A small segmentation model, trained from scratch.
Model: 48-pixel images, norm batchnorm.
Training: adamw at rate 0.0014, held-out accuracy 98%.
Data: trained on flat shapes of many kinds, plain or patterned, on busy backdrops, 53.0 epochs.
Rows from block 2, named by matrix and row number. Each number is 128 + 24 x the weight over its row's rms, rounded and kept within 0 to 255. All counts start at 0. After the name is the row's rms in percent of the matrix's.
# conv: 3x3 conv (model.enc.0.2.conv.weight, 96x96x3x3), inputs 30-35, a 3x3 kernel for each
conv.0 099 [128 113 135 133 130 103 117 120 143 131 123 115 124 164 135 112 131 136 129 116 116  87  94 157 150 110  79 141 146 146 116 106 151 128 116 128 113 100 110 132 167 135 125  91 142 113 140 158 174  88  71 123 141 134]
conv.1 090 [140 134 122 139 143 122 161 159 118 120 122  92 138 126 130 144 134 113 118 133 113 147 102 107 147 153 126  99 108 125 109  97 138 122 121 164  99 103 112 140  99 141 128 159 115 106 129 112  63 119 149 111 128 146]
conv.2 100 [167 137 140 119  64 120 126  97 121 142 143 139 132  98 129 141  97 148 155 103 103 145  95 125 122 123 124 115 125 139 146 134 116 130 158 119 122 131 139 116 111 167 106 127 146 153 133 140 104 110 133 114 122 115]
conv.3 102 [146 146 135 137 128 117 133 139 121 132 127 145 149 148 127 138 167 155 126 130  88 146 153 135 139 140 136 122 119 126 118 116 136 127 126 129 135  90 134 127 130 146 120 134 131 136 125 113 124 102  91 129 107  96]
conv.4 102 [125 138 121 122 105 137  74  85 112 104 152 159 121  68  88 142 109 139 122 141 158 106  64 140 134 159 144 110 126 124 115 127 154 110 128 121  89 116 127 109 182 137 124  89 129 143 119 151  84  33 123 113 150 156]
conv.5 109 [140 134 127 154 147 128 143 126 122 122 118 142 146 150 148 109 134 122 151 144 141 138 149 119 121 135  92 119 118 129 163 136 147 159 111 115 153 133 133 133  87 100 100 118  97 110 128 117 123 147 134  99 101 111]
conv.6 095 [106 132 137 139 202 115 140 137  59 167 113 103 117 115 100 128 107  89 132 125 144 108 119 116 150 120 131  91 130 133 143 128 126 145 109 122 131 122 130 131 112 119 113 101 137 121 124 119 166 141 106 126 120 142]
conv.7 094 [111 127  94 139 180 103 110 129 101 119 146 179 125  98 135 110 105  91 118 129 165 110 106 161 112 119 117 105 107 118 108  88 128 116 155 144 113 124 159 107 130 145 139 129 133 138 114 162 126  66 123 107 116 162]
conv.8 099 [101 117 154 122 136 128 112 107 114 122 146 138 134 146 112 126  76  72 134 106 136 110 135 141 121  87  95  83  81 118 132 120 163 136 177 134 107 111 132 115 158 153 126  89 103 128 151 172 152 108  96 125 119 161]
conv.9 102 [117 121 103 127 135 141 115 104 109 140 126 120 149 106 103 129  97  88 103 148 159 134 157 162 128 127 101 111 108 145 129 103 150 126 147 129  96 142 126  76 161 111 112 121 120 184  95 138 173  45 111 131  85 154]
conv.10 100 [105 125 110 110 138 160 128 157 158 149 183 145  91 117 110 125 147 123 112 104 117 127  91 159 157 131 108 131 102 105  61  71 129 157 168 142 126 180 150 108  66 124 180 143 137 120  88 118 121 123 156 115 131 116]
conv.11 093 [127 131 124 131 187 166 118 140 143 117 133 120 126 142 123 131 165 133 153 105 161 141 136 174 112 103 119 140 108 143 156 112 147  85 118 137 109 121 126 110 127 154 157  86 138 138 131 116 130 155 123 115 151 136]
conv.12 094 [126 128 134 134 147 100 124 113  84 110 148 156 114 123 157  92 121 138 127  92  81 128 124  71 119 118 124 144 102 113 173  83  85 135 105 113 123  71 109 146  66 163 153  88 111 116 124 130  85 138 171 125 128 132]
conv.13 104 [132 118 123 159 105 158 122 141 101 142 124 140 157 121 130 161 110 121 121 190 116 118 153 100  97 107 145 134 132 118 144 156 106 151 124 131 140 117 152 167  98 162 117 149  82  81 169 129  63  87 183 159  92 149]
conv.14 092 [107 143 157 129 134 121 127 132 137 155 112 133 127  98 126 126 133 133  90 130 132  88 162 155 137 154 128  62  93 139  98 164 140 166 157 141 110 128 136  93 136 141 136 139 122 158 143 114 139 111  95 121 118 154]
conv.15 108 [163 136 104 116 135 140 138 104 112 123 131 138 117 127 155 119 140 149 162 158 134 155 121 128 150 148 121 135 120 119 131 122 119 132 105 146 144 138 111 123 127 109 139 103 110 115 116 121 131 132 115 119 103 119]
conv.16 098 [108 146 141 113 157 184 125 111 130 119 126  95  80 175 188  87 121 157 145 131 170 127 158 145  68 133 133 147 137 152 143 142 160  90  68 128 135 147 120 132  86 132  97 132 116 141 128 108 111 157 132  98 111 139]
conv.17 100 [121 166 100 113 136 133  90 116 142 125 129 122 128 170 128 122 151 140 140 149 144 104 124 158 104  96 114 149 149 123  74 154 150 101  83 146 106  97 112 129 151 114 100 162 130 132 113 119 105 154  96 149 123 122]
conv.18 104 [121 136 133 101 147  99 142 112 114 114 111 120 131 141 106 138 167 122 159 130  96 138 113 125 135 125 136 127 106 109 125 111 148  91 107 171 105 134 152 100 151  87 140 130 127 139 120 138 136  93 110 127 138 136]
conv.19 103 [133 121 134 118 148 141 119 146 113 106 102 119  85 105 121 132 148 128 128 116 128 146 113 141 144 118 117  95  97 100 130 162 118 154 158 122 103 112 131 132  78  94 111 145 139 110 152 118 117 158 136 120 101 109]
conv.20 100 [161  68  58 140  25  15 162  86  90 124 123 143 126  96 117 134 123 127 143 120 131 150 131 100 120 125 103 125 129 126 140 140 137 134 122 130 140 102 136 105  77 123 147  84 125 117 128 121 119 146 129 124 142 124]
conv.21 108 [117 101 142 106 154 128 111 121 115 158 103  89 113 124  86 105 123 113 124 110 135 106 103 119 119 105 121 124 148 136 128 159 107 147 129 137 136 111 130 127 108 137 126 148 137  92 138 123 146 132 123 143 110 106]
conv.22 103 [108 144 137 107 137 129 132 147 139  99 141 142 141 118 129 112 118 129 154 124 120 132  82 135 150 135 162 170 155 116  85   0 106  73 150 122 148 125 145 146  87 144 106  78 152 148 154 140 112  93 125 118 142 125]
conv.23 097 [104 135 124 113 169 124 119 132 134 107 110 113 105 124 117 106 128 104 129 123 115 119 142  96 134 127 124 104 109  83 126 156 108 149 141  95 130 123 121 144 130 102 160 142 130 145 143 121 150 125 117 123 107 108]
conv.24 103 [107 137 117 120 121 158  95 111 110 121 139 113 144  90 107 132  87 143 138 124 116 139 115  97 129 149 120 128 112 124 149 115 117 110 160 111 143 137 124 110  76 136 121 113 131 167  82 131 102  79 180 100 154 155]
conv.25 100 [160  91  58 146 157  93 123 150 130 134 111 114 116 134 158 155 187 109 133 123 112 125 201 140 128  69 123 137 113 101 161 119 123 118 135 132 111 114 107 110 159 129 108 125 163  94 105 165 159  78 135 128 144 104]
conv.26 096 [114 123 147 146 147 126 132 123 103 155 128 115 141  85  67 177 105 101 141 117 101 155 135  67 136 134 161 129 111 108 142 131  96 134 129  86 136 145 124 124  76  89 136  98 141 137 120 116 143  59 148 134 126 144]
conv.27 101 [177 129 124 152 101  84 152 125 133 152 100 123 126 118 129 106 120 111 133 163 108 142 145 116 127 127 141 132 124 126 118 160 106 112 128 122 142 139 107 129  24 158 124 128 139 120 138 131 149 157 133 149 126 156]
conv.28 097 [139 100 156 148  63 124 161 132 142 143 157 138 163 137 117 127 125 113 154 118 133 163 138 115  98 124 132 125 178 134 133 120 137 125 113 131 139 152 125 153 169 133 148 148 139 112 113 123  99  99 154 149 148 170]
conv.29 102 [104  93 166  99  59  92 163 119 131 158 124 134 158 177 127 128 147 133 129 109 159 104  77 132 100 142 141 114 136 123 139 123 121 120 123 132 127 128 146 112 158 134 137 107 125  82 126 117 171 134 137 149 128 123]
conv.30 101 [125  87 116 125 103 112 149 103 133 123 130 118 123 144 127 118 146 150 147 147  99 149 146  95 139 162  98 113 161 147 129 145 104 131  97 121 119  95 133 136  89 150 144  61 170 106 109 128 126 166 127 150 154 119]
conv.31 095 [127 137 168 132 120 177 133 109 153 110 119 172 124 127 108 104 104 125 127 128 148  86 164  85 102 131 115 127 149 125 130 125 131 113  92 103 118 144 164 118 185 119  79 114 127 121 111 132 126  77  93 119 136 141]
conv.32 094 [156 176  70 132 175  37 133 157  93 125  99 133 102 121 127 130 145  81 103 112 150 111 149 149 128 154 180 139 143  96 154 142 102 112 134 125 135 126 138 145 172 132 154 148 137 118  98 135 101  39 154 126 134 147]
conv.33 098 [116 107  88 113  98 125 109 171 169 129 145 119 103 153 155 147 129 152 114  72 174 136 152 102  98 134 142 114 124 150 107  87 121 137 133 116  95 149 117 116  70 132 171 196 121 141 154 114  87 139 165  56 102 134]
conv.34 097 [114 128 152 142 179 155 127 143 150 110  93  90 186 187 125 138 165 133 175 167 126 170 153 125 175 139 116  98 103 105 132 153  99 119 115 134 152 126  93 134 117  93 109 154 132 125 141 163 156 172 151 135 128 132]
conv.35 101 [131 127 156 119 142 126 122 123 106 121 106 116 154 117  74 169 155  91 126 110 119 146 105 139 146 141 118 138 100 117 177 132 106 121 140 131 116 136 140  96 140 138 111 104 128 177  73 112 176  97  92 168 141 145]
conv.36 101 [ 94  60  94  93  58  86 137 118 129 102  98  99 128 145 131 138 125 139 136 133 149 157 112 149 125 152 137 132 155 172 124 130 142 122 126 145 116 160 135 143 138 157 143 126 130 137 134 130 121 147 130 129 123 123]
conv.37 108 [135 132 159 132 168 155 124 118 124  93 100 110 106 151 160 100 146 164 128 123 146 108  93 129 135 132 138 112 160 133 150 121 107 119  96 109 161 149 104 125 118 141 144 140 154 126 131 129 139 128 123 131 118 123]
conv.38 101 [137  82  72 131 185 140  97 132 129 176 159 135 161  82 111 142 114 120 126 116 154 104 130 124 124 101 125 131  98 137 171  65 133 107 126 117  93 127 156 150 139 134 168 130 104 104 151 158 144 147 137  95 117 132]
conv.39 102 [117 110  99 146 200 159 110 108 103 102 103 111  83 142  99 112 138 118 159 132 118 140 128 139 139 106 108 104  69  90 144 147 127 121 139 145 131 119 127  93  93 123 131 126 103  95  70 134 143 172 130 109  88 104]
conv.40 098 [126 110 114 147 137 122 140 151 121 108 125 120 131 124 136 139 148 125 148 110 121 124 143 142 105 119 132 118 112 142 133 128 111 126 116 113 141 133  93 160 174 119 135 169 154 148 133 131 150 125 122 140 100  95]
conv.41 101 [140 176 144 139 150 156 125 113 135  96 148 202 103 113 137 114 101 122 119  84 115 165 133 111 109 158 140 119  75  86 173 117 112 143 139 123  82 108 143 125  91 154 143 119 120 153 140 132 109 136 129 124 137 138]
conv.42 093 [ 90 105 121 106 135 122 115 132 119 118 116 105 167 167 148 137 169 149 145 151 117 137 141 115 127 137 124 148 122 125 171 118  99 148 152  98 155 134  74 105 157 130 133 123 149 117  98 150 133 144 128 106 118 135]
conv.43 095 [135 149 140 132 147 105 131 133 106 129 146 162 139 167 151 147 160 153 117 134 128 146 111  95 103 102 123 128 158 138 128  85 131 107  87 137 134 126 142 122 130 139 107 134 115 124 122 101 157  86  94 139 111 118]
conv.44 099 [169 150 170 103 116 177  92 109 155 145 163 117 119 106 147 114  74 152 149 125 112 131 144 130 114 116 109 165  77 110 118  87 125 136 131 158 114 152 149 136 126 144 100 128 134 153 144 131  61 118 101 109 123 125]
conv.45 103 [100 118 116 116 129 145 121 110 119 120 146 139 106 157 177  99 158 172  98 105 116 121  91 120 132 131 157 144 117 109 103  96  88 128 133 112  84 111 147  34  26 107 133 136 156 130 106 129 127 151 166 125 141 155]
conv.46 098 [101 124 135 115 114 138 104 100 108 145 150 114 108  93 132 151 167 141 135  84 115 161 128 121 145 139 167 122 128 143 157 107 103 154 115 115 121 118 123 128  77 119 167 161 128 129 112 105 102 112 158 145 137 154]
conv.47 106 [104 118 140 119 140 149 124 132 149  98 100 104 122 115 122 159 131 122 130 133 144 130 101 106 116 116 104 132 144 128 130 109 119  72 107 106 105 133 140 124  97 129 135  48 131 137  88 112 106  76 144 117 145 172]
conv.48 096 [127 119 124 147 120 136 116 120 123 142 146 153 129  94 138 142  93 132 114 112 161 149 141 129 151 122  65 137 135 130 131 125  97 127  86 113 125 119 124 128 120 128 113 115 117 112 153 138  60 110 131 146 153 171]
conv.49 100 [108 105 111 129 121 119 136 149 159 181 156 149 123  90 114 148  97  98 149 135 129 126 129  89 144 117 111 136 139 158 167 128 104 120  91 101 176 134 127 149 116 147 127 108 107 163 159 124 141 110  87  96  70  85]
conv.50 096 [138 185 184 123  94 115 102  87  66 140 113 110 107 126 119 114 154 168 110 135 139 102 104 102 145 144 116 124 158 136  90   3  84 146 116 107 143 143 134 141 114 122 144 109 158 123 122 108 130  90 108 144 149 154]
conv.51 102 [153 130 136 135 131 144 141 132 150  67  91 105  43 111 165  76 139 191  84 121 143 102 141 135 139 157 142 123 112 135 146 133 142 141 137 120 128 149 138 137 116 134 122 108 131 101 127 137 109 168 138 142 175 151]
conv.52 100 [125 175 146 150 127 107 126 117  99 109 141 114 160 158 150 141 111 124 116 142 168  95  90 136 121 147 136 138 137 122 119  62  93 135 179 127 109 139 134 147 149 116 163 120 115 139 134 153 110 114 150 134 131 132]
conv.53 102 [109 151 132 111 173 155 126 140 123  89 107 116 120 127 117 128 134 140 116 133 150 140 129 171 130 106 117 104  93 119 122 170 140 130 174 155 109 129 128 138 109 124 135 122 116 170 141 103 133 157 109 140 127 122]
conv.54 100 [123 130 156 106  94 111 113 104 125 119 136 109 139 160 154 120 171 112  97 111 123 102 170 151 187 122 120 122 166 139  61  44 162 145  77 117 104 117 130 111 165 134 134 147 125 145 154 144 135  72 153 129 116 144]
conv.55 105 [118 122 133 124 140 137 143 149 145 116  97 137 149 134 114 147 140 158 109 153 115 132 137 119 132 117 135 139 138 135 137 159  96 113 172 124 154 166 131 143 166 140 125 137 122 124 112 148 120 125 130 110 114 140]
conv.56 102 [ 98 140 166  94 123 202 117  85 106 140 132 116 113 138 147 136 118 122 111 110 131 103  88 160 153  96 117 116 120 101 117 162 108 122 120 146 100 139 130 145 147 153 117 137 155 184 124  81 118 130 129 132 117 118]
conv.57 098 [155 168 172 136 162 166 138 154 168 114 128 130 132 141 127 153 152 144 128 119 109 140 139 119 130 109 117 134 127 142  99 109 138 105 112 122 136 104 111 143 122 120 120 134 134 106 133 143 118 122 116 139 133 125]
conv.58 100 [108 153 137 106 126 153  99 112 124  88  91 121  73  97 143 134 157 150 148 153 110 152 161  96 136 119  93 154 158 144 150 125  99  98 104  91 129 133 103 148 140 126 153 131 109 103 100 129 117 133 154 143 163 162]
conv.59 102 [ 97 119  92 113  98  95 134 165 159 112 100  92 131 191 140 114 146 136 100 137 158 147 107 121 119 158 147 136 178 136  91 105 149 120  68 114 106 149 125 122  78 135 101 150 137 151 146  84 102  91 132 145 142 126]
conv.60 104 [125 129  99 176 104  95 159 119 112 149  89 143 142  84 132 125 134 139  93 149 135 111 155 113 123 137 150 128 125 123 130 153  92 147 107 134 111 134 136  99 122 130  95 129 135 101 143 120 111 103 123 111 119 126]
conv.61 104 [100 116 129 115 138 130 121 135 131  95 130 139 127 107 113 152 160 123 170  94 123 183 111 128 170 134 105 108 117  97 152 142 102 150 140 145 148 122 142 102 159 123 124 121 111 143 121 116 133 141 111 110 132 127]
conv.62 092 [ 80  86 106 126 126 153 116 165 137 127 106 136 125 137 127 134 134 118 110 120 121 147 108 137 168 111 163 175 165 125 121  17  35 130 137 138 155 147 132 149 101 136 124  70 126  97 118 134 126 127 151 134 130 120]
conv.63 101 [ 93 103 120  98  91 112 127 117 162 132 116 107 133 122 104 146 140  81 173 172 142 137 148 136 106 160 149 150 157 121 134 156 144  56  66 141 134 117 115 152 150 131 151 134 148 132  89 126 166 124 110 156 100 102]
conv.64 111 [116 107 134 111 116 129 140 121 145  88  88  95 103  89 100 116 138 143 116 120 151 100 103 132 135 116 117 120 128 141 112 117 111 125 144 113 115 132 156 102 131 143 126 114 157 127 104 121 152 142 111 121 141 124]
conv.65 096 [113 131 102 141 186 125 108 118  66 186 162 147 145 103 146 148 144 131 140 180 145 152 122 141 142 143 155 128 142 124 110 120 142 113 123 120 103 126 148 112 114 134 110 102 138 121 108 125 109 110 125 142 131 142]
conv.66 097 [ 96 110 103 100 130 119 123 118 108 125 156 138 143 131 123 140 140 121 114 144 114 120 112  88 152 132  87 176 146 107 146 139 125 134 141 150 121 144 117 132 148 136 133 112 147 163 159 160 158 176 146 158 147 160]
conv.67 096 [128 120  97 110 107  95  99 106  96 122 115 120 138 150 140 176 147 128 160 134 162 177 135 126 153 128 102 102 111 153 147 121 135 131 125 119 112 142 134 105 141 132  93 106 149 135 138  98 119 136  93 147 135 137]
conv.68 100 [134  95  93 113 113  94 105 108 112 125 107 143 129 134 184 116 102 138 141  97 114 175 112 148 119  81 149 103  98 115 116 158 149 110 144 143 106 121 124 133 116 125 143 113 121 122 153 121 137 138 124 145 129 115]
conv.69 097 [107 128 140 102 126 164  96 140 148 133 131 159 150  48 154 118  76 161 112 124 108 109 139 159 115 117 131 152 116 101 152 159  87 150 125 107 130 145 113 138 134 124 114 126 140  80 137 166  47 114 140  98 140 126]
conv.70 100 [147 125 109 136 169 100 116 156 104 139 136 144 132  98 152 105 124 125 125 116 174 126 206 146 154 128 136 105 117 111 137  90 103 141 134  94 101 105 133 136 172 108 112 156 119 179 111 173 129  83 150 131 135 176]
conv.71 094 [108 146 127 114 160 119 122 124 123 145 120 109 140 116  93 165 128  79 119 178 164 132 131 154 134  93  92 144 168 137 139 201 127 120 137 114 144 140 118 135 156 110 136  79  90 146 112  90 124 116 110 131 110 123]
conv.72 104 [130 129 109  98 128  91  91 106  95 147 105 127 116 142 142 130 129 140 124  82 105 128  94 128 137 117 132 109  88 117 108 118 128 130 134 146 123 110 145  40  34 112  96 116 154  98 125 117 125 109 126 127 149 152]
conv.73 107 [155 137 155  96 145 136 132 109 110 143 145 124 146 160 148 138 114 128 146 141 122 126 143 137 137 140 154 117 120 126 121 133 147  99 120 124 126 116 150 122 126 156 122 128 131 145  94 128  83 137 119 153 133 132]
conv.74 090 [122 152  95 127 147 144  85  97  97 120 134 149 128 102 133 147 145 123 127 109 118 100 155 141 117  95 153 122 103 124 156 112 133 141 127 115 106 118 139 127 108 145 121 127 121 117 146 102  76  47 131 137 133 148]
conv.75 101 [141 144  97 112 116 102  96 120 135 151 119 115 170 119  82 148 119  74 136 114 135 138  88 132 130  94  92 149 138 103  78 143 166  79 114 132 157 105 112 160 125 139 110  84 113 101 111 121 145 104 140 153 126 130]
conv.76 101 [109 137 115 108 135 109 149 138 116 150 106 163 136 158 141 118 116 125 118 178 123 134 159 130 148 151 173 140 142 127 153 136 111 111 128 122  83 139 117 150 128  88 164 105 126 155 138 132 144 136 120 121 113 131]
conv.77 099 [120 117  96 142 132  99 136 120 126 143 158 152 104 157 169 110 119 146 138  88 131 128 124 115 127 135 119 128 130 125 114  35 128 151 115 111 109 132 129  45 121 154 152 129 126 157 155 137 140 147 134 111 144 147]
conv.78 105 [105 123 123 116 143 139 113 143 127 103  86  98  75  79  62 151 159 127 131 145 116 123 166 142 116 127 117 130 136 129 137 101 132 122  92  97 125 114 122 137 121 126 134 106  96 112 126 118 125  93 111 156 153 142]
conv.79 109 [134 120 123 103 132 124 118 122 169 120  97 122 145 162 174  99 103 135 142 148 148 113 138 112 148  98  96 129 157 138 137 122 112 124  96 121 132 120 143 127  82 121  96  94 115  96 140 135 167 161 112 121 111 148]
conv.80 100 [124 127 131 103  91 101 131 105 117 134 139 134  96  87 101 104 131 141 119 111  93 118 149 117 142 135 100  98  97 137 105  91 149 135 138 154 132 125 122 111 104 121  94  99 136 129 121 112 152 136 117 133 123 117]
conv.81 102 [129 162 135 133 172 135 107 109 139 140 136 132 135 155 100 157 119  94 121 138 125 135 105  93 151 119 144 153 146 120 159  96  95 100  53 139 133 123 135 139 115 132 124 126 123 140 151 120 193 105  83 127  84 140]
conv.82 106 [122 120 135 125 135 123 136 135 131  99 113 143  89  95 115 117 119 157 140 101 120 143  90  96 159 122  81 113 117 100 122 121 113 125 100 116 117 130 127 113 113 154 125 109 125 147 128 120 118 141 135 112 152 127]
conv.83 100 [137 123 103 136 126 145 119 125 123 143 127 134 132 126 121 113 125 123 106 171 141 113  71 118 138 157 137 157 166 142 103 132 149  67  66 111 119 154 126  75 124 149  99  70 134 138 120 134 141 117 112 137 150 152]
conv.84 102 [115  91 104 101  84 103 182 156 144 120 113 113  93 140 156 112 124 128 128 157 167 121  86 104 116 113 129 133 150 143 140  93 122  97 119 139 162 154 147  93 105 149 102 113 110 139 131 137 137 150 154 146 107 103]
conv.85 101 [162 165 138 144  74  76 148  93 108 146 103 118 116 109 113 109  76  71 143 121 149 173 116  68 156 149 123 126  72 118 126 116 115 155 147 123 138 164 154 137  95 132 150 114 148 163 139 163 118 137 141 130 122  94]
conv.86 097 [100 110 132 129 158 150 108 119 161  94 152 175  88 123 152  99 123 140 119 123  83 138  98 149 117 142 127  88  50 139 149  92  67 138 181 132 151 118  98 133 157 125 144 113 123 148  87 145 137 163 121 107 125 147]
conv.87 092 [ 91 143 125 138 187 159 157 140  98 170 151 113 180 123 106 129 107 127 111 130 123 101  98 157  88 107 134 116  87 118  73 115 143 110 126 152 126 128 134 135 129 157  65 109 133 133 124 153 138 122  96 142 115 123]
conv.88 101 [ 96 140 133 111 161 146 110 113 121 149 115 109 162 143 124 151 139 129 134 105 139 136 117 124 127 124 118 108 106 119 131 126 118 117 103 127 111 114 114 136  91 141 140  93 169 119 119 110  89 127 113 109 113 112]
conv.89 098 [136 163 131 115 154 123 112 133 134 118 100 100 130 136 100 134 148 112 131 125 144 107 128 138 122 114 133 151 154 152 137 155 120 123 155 148 110 130 137 139 102 133 131 122 152 115 117  96 120 131 102 117 131 131]
conv.90 098 [126 115 124 110 121 156 105 113 123 136 116 148 128 121 102 141 141  78 133 123 135 143 144 141 114 126 126 112 145 133 146 118 142 118 122 118 121 135 153 126 162  97 121 141  91 150  79 147 154  47 155 152 136 160]
conv.91 103 [134 143 115 108 124 147  94  97 102  88  84  94 126 177 143 147 183 181 129 111 129 116 129 120  96 115 128 120 104 139 113  98 108 134  80  92 111 123 153 122 107 138 129 109 104 156 126 116 128 149 142 158 146 140]
conv.92 096 [109 146 159 109 155 149 110 125 144 107 105 140 141 106 117 140 135 124 140 138 124 141 182 121 136 128 105 136 109 146 146 144 113 154 167 102 125 131 117 149 146 100 147 126 114 122 117 142  69 118 114  74 115 129]
conv.93 102 [ 94 123 120 112 137 174 125 163 128 137 118 108 143  76 142 153 126 159 176 128 131 104 101 142 136 131 130 173  62 118  78 129 113 144 125 125 137 111 126 131  69 143 119 116 153 128  77 139  81 149 134 141 147 120]
conv.94 101 [120  98  79 128 144 144 106 135 132 154 141 118 131 115 135 143 127 160 118 110 143 117 121  80 140 114 112 106 105 104 112  74 145 111  81 140 127 125 147 116 138 115 118 112 111 117 127 136  68 105 123 125 132 144]
conv.95 096 [ 96 175 232  85 107 180  80  93  88 166  96 120 125  83 140 129 120 110 116 125 147 136 127 105 149  69 122 141 154 149 120 125 107 112  32 107 127 145 129 134  77 129 116 113 134  88 137 126 113 100  98 125 143 127]